Weights of a small masked image model.
Training: soap at rate 0.0021, 6000 steps, batches of 128.
Data: trained on dead-leaves pictures: piles of overlapping shapes, 36250 training examples, 21.2 epochs.
Rows from block 5 of the encoder of a small masked image model, named by matrix and row number. Rows with one number belong to one neuron. Each number is 200 + 20 x the weight over its row's rms, rounded and kept within 0 to 999. All counts start at 0. After the name is the row's rms in percent of the matrix's.
After each neuron's rows are labels from the 100 images, of 14976, where the neuron reaches its highest value: "strongest on" is what is common among them; "patch colour" is the nearest of a few named colours to the mean colour under the peak. Only what is clearly more common there than usual is listed. The data: dead-leaves pictures: piles of overlapping shapes.
# fc1: MLP up (encoder.blocks.5.mlp.fc1.weight, 640x320), inputs 256-319
# fc2: MLP down (encoder.blocks.5.mlp.fc2.weight, 320x640, transposed), outputs 256-319

fc1.167,046,187,195,174,203,144,219,199,200,201,202,178,180,216,199,210,170,212,179,179,176,191,179,194,191,206,205,206,236,195,192,210,197,253,202,194,204,174,174,200,207,202,190,210,191,200,183,214,212,162,185,223,203,209,202,196,189,243,190,198,210,229,218,213,189
fc2.167,033,199,206,225,209,230,209,200,185,272,199,203,191,198,194,211,211,200,190,184,216,202,213,200,206,171,191,188,211,192,200,202,211,194,214,198,199,239,211,218,169,198,201,186,204,195,207,214,208,206,183,190,202,206,218,219,205,197,200,220,195,200,187,216,190
strongest on: shaded
patch colour: grey

fc1.179,079,193,190,229,204,232,198,198,207,188,173,197,228,219,194,237,203,213,186,191,234,205,198,207,207,179,238,191,196,187,206,256,185,189,211,205,171,232,244,194,199,197,165,214,216,191,187,198,200,214,211,210,192,202,216,229,208,194,191,219,213,184,188,198,170
fc2.179,118,193,194,184,199,172,206,199,215,159,190,184,204,196,192,211,229,196,208,223,176,212,180,201,182,209,196,207,190,199,198,185,208,206,178,201,214,192,197,211,226,235,209,179,207,188,201,167,185,206,207,185,215,190,193,201,201,212,198,182,202,195,205,198,204
strongest on: large pieces; pastel
patch colour: pink

fc1.417,060,200,199,203,206,210,215,201,223,174,205,163,189,241,230,206,202,205,196,185,220,194,192,179,221,190,201,243,223,213,187,234,200,223,198,172,170,151,186,189,203,184,210,178,202,215,211,201,202,197,190,202,209,172,208,228,228,178,212,223,204,184,205,197,185
fc2.417,061,210,168,207,193,185,198,211,179,212,222,190,211,193,183,176,203,211,195,194,164,173,209,202,207,201,187,204,247,177,214,187,209,218,195,217,220,227,193,208,182,222,192,221,212,165,181,230,204,237,182,157,213,194,188,200,182,212,192,182,216,205,225,226,176
strongest on: shaded; pastel
patch colour: grey

fc1.54,135,189,181,218,218,226,220,205,202,181,220,204,233,214,190,217,196,211,198,205,224,173,210,202,212,182,231,194,182,196,202,233,185,201,208,216,187,235,236,206,197,192,178,206,196,195,189,183,200,213,216,206,198,177,200,216,216,180,200,234,198,190,195,177,176
fc2.54,132,203,204,184,187,187,199,201,213,148,185,190,195,203,196,191,217,195,216,209,192,200,173,202,193,210,201,210,198,220,198,194,191,186,194,203,215,175,190,203,218,211,213,202,215,195,206,190,188,196,195,196,214,197,201,195,185,218,191,177,200,189,198,196,217
strongest on: large pieces; shaded; pastel
patch colour: pink

fc1.434,070,208,175,185,215,183,203,205,166,196,206,209,228,223,201,213,184,179,228,168,181,232,221,174,187,216,189,217,221,203,193,202,182,226,190,182,207,164,176,199,192,187,186,178,185,179,198,186,181,154,191,200,211,192,214,196,207,203,176,209,191,200,244,259,195
fc2.434,064,198,242,217,203,223,200,197,193,206,185,193,174,197,203,161,190,204,199,207,244,168,180,193,235,172,236,211,210,208,172,220,216,175,225,226,173,206,188,225,175,205,215,237,215,202,205,216,200,209,208,180,200,185,199,197,189,208,212,195,179,183,161,221,214
strongest on: shaded
patch colour: grey

fc1.517,124,191,194,219,210,232,185,212,207,169,219,207,218,196,161,193,198,196,194,222,226,198,183,236,210,170,208,194,153,198,202,201,178,173,199,211,179,270,214,193,202,221,170,218,185,184,178,194,204,221,204,202,212,187,200,202,191,177,209,201,196,191,160,177,193
fc2.517,131,198,192,200,187,183,199,200,208,197,174,200,214,193,199,195,207,201,212,205,187,198,202,181,185,223,206,206,207,211,201,205,216,205,194,207,197,173,211,211,213,194,214,188,209,214,187,188,184,178,205,214,185,203,207,192,203,214,191,180,197,206,209,179,216
strongest on: shaded; pastel; grey
patch colour: grey

fc1.43,103,195,209,216,185,209,178,202,177,215,201,214,233,186,217,197,195,212,231,175,194,182,229,175,187,194,196,196,214,245,214,219,195,194,196,189,214,217,195,215,174,207,177,185,204,174,208,190,206,197,202,205,181,200,213,222,191,244,170,166,192,210,207,220,186
fc2.43,137,216,224,210,187,204,181,195,232,184,152,198,192,226,192,216,196,219,198,220,203,238,157,199,223,179,245,206,190,174,177,234,175,172,185,197,187,187,189,229,226,208,221,200,202,204,200,186,191,222,218,190,218,195,194,189,199,182,219,209,197,181,182,225,230
strongest on: shaded; pastel
patch colour: grey

fc1.180,048,210,204,211,184,229,183,220,210,168,192,212,214,180,198,192,192,220,193,219,220,214,220,214,194,186,213,203,200,179,198,216,207,185,189,213,230,212,252,185,232,201,210,254,205,220,188,197,195,224,201,187,188,201,208,207,206,206,194,198,196,192,176,185,213
fc2.180,067,192,200,190,196,183,198,153,227,210,181,170,188,204,202,230,236,199,223,202,169,186,155,209,204,196,178,222,198,212,219,193,181,182,208,202,228,186,166,186,223,204,206,170,195,158,207,162,192,214,224,224,188,220,204,196,177,191,210,204,185,171,195,212,196
strongest on: shaded; earthy
patch colour: brown